config.toml
encoder_arch = "densenet"
model = "contrastive image-text model"
dataset = "rendered made-up planets"
train_examples = 97500
image_size = 40
crop_scale_min = 0.8
horizontal_flip = true
translate = 0.06
tokenizer = "word"
vocab_size = 28
loss = "softmax"
embed_dim = 256
encoder_norm = "batchnorm"
encoder_activation = "elu"
encoder_depths = [8, 8, 8]
encoder_kernel_size = 3
encoder_stem = "single"
encoder_growth_rate = 16
text_encoder_causal = true
text_encoder_width = 128
text_encoder_layers = 6
text_encoder_norm = "layernorm"
text_encoder_norm_position = "pre"
text_encoder_activation = "swiglu"
text_encoder_mlp_ratio = 2
text_encoder_head_dim = 48
text_encoder_fused_qkv = true
text_encoder_bias = "none"
text_encoder_qk_norm = false
text_encoder_parallel_block = false
text_encoder_inner_norm = false
text_encoder_positions = "learned"
init = "kaiming_normal"
residual_init = "zero_last"
optimizer = "soap"
beta2 = 0.95
lr = 0.0025
beta1 = 0.95
shampoo_beta = 0.95
eps = 1e-08
precondition_frequency = 10
max_precond_dim = 1536
one_sided = false
adamw_lr_other_params = 0.0012
gradient_centralization = true
steps = 3200
batch_size = 128
epochs = 4.2
lr_schedule = "cosine_restarts"
final_lr_fraction = 0.05
warmup_steps = 640
weight_decay = 0.1
adamw_weight_decay_other_params = 0.05
Rows from block 9 of the image encoder of a small contrastive image-text model, named by matrix and row number. Rows with one number belong to one channel. Each number is 128 + 32 x the weight over its row's rms, rounded and kept within 0 to 255. All counts start at 0.
After each channel's rows are labels from the 100 images, of 14976, where the channel reaches its highest value: "peak on" is the class under the peak. Only what is clearly more common there than usual is listed. The data: rendered made-up planets. In brackets: how many of the 100.
# conv1: bottleneck pointwise conv (encoder.blocks.10.conv1.weight, 64x112x1x1), inputs 0-111
# conv2: growth 3x3 conv (encoder.blocks.10.conv2.weight, 16x64x3x3, transposed, each kernel summed), outputs 0-15

conv1.51 [101  94 116 105 137 163 130 196 192 197 132 111 108 163 136 158 130 131 148 131 124 164 166 176 122 112 120 158 169 142 142 123 204  85 126 179  73 131 139 113 169  84 144 137 109 134 160 108 152 158  64 193 126 164 145 112 135 113 185 167 142 145  86  94 135 125 123 153 111  83  74 153 161 125 110 160 137 139 150 144 121 124 179 162  92 146  59 148 131  99 136 173 155  67 131 118 105 214 136 142 107 134 139 123  85 168 103 156 111 176 166 148]
conv2.51 [166 138  99 141 123 136 182 144 178  88 128 170  81  80 121 113]
peak on: moon (100)

conv1.11 [116 113 110 167 154 123 158 122 200 145 107 146 104 181  89 211 113 188 150 122 146 115  88 120  83 119  98 170  53 129  66 126  82 171 155 141 157 112 132 112 136 131 168 151 113 115 123  78 126 127 146 144  92 133 134  81 146 144 101 133 171 122  95 105 123  57 152 105 113 132 100  99 137 118 123 180 120 120  90 126 121 120  96 113 123 160 165  38 125 113 147  96  98 181 169 133  78 129 122 137 139 143 172  84 133 109 109 119 230 147  86 111]
conv2.11 [153  89 132 147 106 101 213 165 172 144 132 115 105 151 136 106]
peak on: moon (91)

conv1.19 [ 94 145 152 167 149  94 144 176 129 142 110 116 117 103 162 196  82 121 126 145 141  91 163 113  99 153 150 138  86 139 141 136 137 135 117 155 124 104 128  78 147 168 138 183 152 196 151 180  85 141 119  90 136 115  27 163  82 135 148 118 102 161  99 150  90 161 166 166 131 148 139 155 115 134 157 178 162 101 101 135  95 157 109 151 180  93  79 120  80 159 140 126  67 120 103 147 101 137 181 138  91 108 200 180 128 156 136 125 201 154 153 146]
conv2.19 [ 94 153 113 104 117 102 178 163 171 165 180 173 147 113 112 106]
peak on: moon (93)

conv1.29 [146 123 147 179 135 159 137 128  88  94 117 151 107 152  81 132 156 133  89 150 171 186  84 129 109 161 144 148 113 136 137 143 147  73 158 135 125  98 150 102  84 118 123 205 113 156 137 144 107 199 145  78 116  90 154 119 187 120 146 177 141 135 119 143  81 134  56 152 132  80 131 189 110 124 150 136 180 132 166 108 140 160  73 152 117 182  95 174 117 134 183 114 119 145 150 127 161  97 123 169  81 120 126 105  95 115 184  98 218 179 137 135]
conv2.29 [100 108 123 154  60 114  97 191 124  97 102 146 118 127 179 128]
peak on: moon (29)

conv1.15 [128 131 147 116 185 159 141  83 136  88 150 137 128 145 131 123 119 105 159 102 158 161 156 114 160 117 154 150 176 167 137 204  99 210 164 177 158  87 135 114 133 113 177  59 111 166 163 121 137 139  86 127 123 122 168 143 201 156 161 165 119 163 108 169 130 168  91 100 179  75 103 110  97 167  89 132 156  87 186 169 118 141 119 150  59 140 134 154 114 133 132 177 148 169  99  97  66 124 126 103 130 137 130 114 146 169 142 161 111 179 160 161]
conv2.15 [126 114 160  94 129 168  80 184 170 116 117 131 148 173 177 138]
peak on: moon (71)

conv1.50 [128 133 105 146 103 129 106 126 145 104 132 164 180 130 136 124 140 108 141 152 108 150  78  66 163 121 143 132 174 107 151 121 169 174  90  90 170 106 110 113  75  86 120 132 110  79 148 120 101 181 187 145 182 163 124 116 132 102 148 148 131 124 164 165  98 131 114 173 154 145 153 169 158 125 145  76 109 126 113 121 136 124 183 210 122  32  61  78 111 153 151 150 111  90 109 181 112 127 152 101 118 169 151 169 153 164 152 147 135 182 160  57]
conv2.50 [ 91 137 130 132 104  86 179 151  63 105 151 145 129 166 170 104]
peak on: moon (89)

conv1.17 [144 151 114 131 151 114 135 147 108 120 131 190 114 177 166 118  98  93 132 124 155 154  77 142 164 138 102 175  97 142 103 102 141 123 191 152 122 158 137 182 101 144 137 117  86 152 104  48  94 124 142 170 103  96 124 182 118 116  59 107 162 154 188 131 121 173 102 121 187 132 131 141 144 133  73  86 129 118  80 108 101 112 156  93 152  96 206 155 110 104 130 107 120 140 122  83 166 185 114  76 101 120 122 195  99 137 141  78 145 206 163 122]
conv2.17 [117 120 164 149 191 137 184 133 114 133 134 103  66 148 172 142]
peak on: moon (65)

conv1.59 [ 87 152 129 126 124 145 165 103 108 132 140 169 115 156 106 110 120  90 130 158  90  87 116 118 134 111 118 159 107  94 117 193 177 151 122 179  93 160 121 118 153 171 118 162 133 132 147 166 137  97 104 143 197 131  84  56 123  59  95  75  95  56  72 189 147 156 160  97 160 169 158 137 117 130 124 161 113 134 137 106 100 140 137 169 143  70 142 135 106 134 190 145  81 141 126 157 139 153  92 118 166 153 161  47  65 124 122 173 110 142 168 158]
conv2.59 [127 117 157 146 155  96 173 155  85 105 175  81  85 158 153 149]
peak on: moon (100)

conv1.43 [ 31 152 111 123 141 125 113 109 152  62 130  70 126 180  78 153 149 110 149  95 168 150 116 116 153 128 154 154 140 120  98 163 154 125 109 135 103 136 107 157 130 151 191 205 128 134 109 106 158 161 102 138 169 129 124 144 120 111  43 147 111 149  37 208 165 185  81 119 124  91 110 103 137 140 125 183  98 139 106 119 162 163 179 139 159 140 120 138 172 121 145 127 144 140 143 142  83 145 129 108 119 177 137 143 195 177 130 109 145 145  97 128]
conv2.43 [112  49  79 127 116 121 171 167 125  77 135  97 144 132 132 121]
peak on: moon (100)

conv1.56 [153  88  80 136  44 126 121  73 166 128 145  95 141 140 123 106 107 137 102  60 174 161 170 125 107 127 131 130 202  47 121 137 132 138 127 212 101 137 170 146 145 168 142  94 120 182 163 177  76 197  58 133 137  92  89  95 127 141 119 142 107 115 114 159 133 170 148 151 100 137 171 175 152 119 124 165 135 137 139 151 103 171 130 103 135 138 109 131  78 119 193 126 158 179 157 122 140 115 135 134 135 158 123  89 113 165  77 128 125 104 144 160]
conv2.56 [156 100 132 162 158 116 176 142  86 116  61 169 139 142 165 144]
peak on: moon (25)

conv1.6 [144 152 201 126 147 141  92 164  98  67 165 124 150 137 181 202 124 157 133 121 180 120 120 111 107 100 173  95 107 144 155 113  71 130 162 105 108 160 153 136 130 127 116 116 149 141 184 189 157  84 147 120 147  78 218 172  90  74 114 144  64 136 137 107 122  69 106 185 109 108  82 130  91 154 151 112 125  84 139 154 145 120 167 137  88 100 138 163 149 124 176 168 132 149 128 105 118  99  99  97  68 135  85 123 111  89 152 150 157 145 127 156]
conv2.6 [ 97  97 155 147  95 180  91 159 180 122  95 108 117 178 116 143]
peak on: planet (100)

conv1.13 [115 127  97 168 116 103 161 117  99 113 100 116 117 165 157  67 126  85 139  92 142 148 132 138 120 127  69 119 102 122 149 116  98 175 138 125 113 101 113 139 112 180 111 125 155 109 155 148  82 136 127 154 157 105  36 142 113 103 123 201 128 143 184 110 121 103 135  82 140  86 181 109 140 155 151 173 126 148  86  67 111 140  93 119 117  83 192 178  93  94 124 123  59 214  80 161 184 134 176 163 164  89 103 124 120 129 161 114 160 135 142 170]
conv2.13 [136  81 154 133 118 142 108 145 169 107 187 102 162 112  71  90]
peak on: planet (93)

conv1.63 [142 159 104 160  57 112  98 135 135 115 122 145  90 139  68 147 141 120 120 122  87 135 151  96 145 154  92 164 170 111 117 170 186 154 144 151 135 165 112 143 139 118 155  97  81 145 169 136 121  84 134  99 145 174  67 111  80 120  71 117  60 119 118 145 135 128 140 203 138 105 123 105  87 106 105 146  78 109 141 183 116  78 109 136  86 112  70 153 152 137 163 104 129 108 114 117 110 122 104 155 142 161 138 151  65 120  80  25 147 202 139 155]
conv2.63 [104 186 129 122  80 175 148 164 127 131 201 133 115 144 107 131]
peak on: moon (80)

conv1.2 [100  81 140  71 105 184  97  95 197 134 113 167 149 172 119 109 114 136 123 192  86 133 106  73 124 114 157 169 186 129 179  91  85 124 140 114 152 139 134  86 145 128 133  82 124  94 146 117 107 158 144 134  57 177  19  74 106 149  90 137 125 150 164 163 136 138 152 164 116 102 158 127 110 118 159 179 204  81 123 146 120 123 124 119 149 136 199 129 106 101 142 128 110 115 162 145  70 155 136 135 103 131 121 169  87 108 103 115 147 136 105 134]
conv2.2 [112 120 111  96 205 121 178 116 172 131  77  93 123 109 125 123]
peak on: moon (65)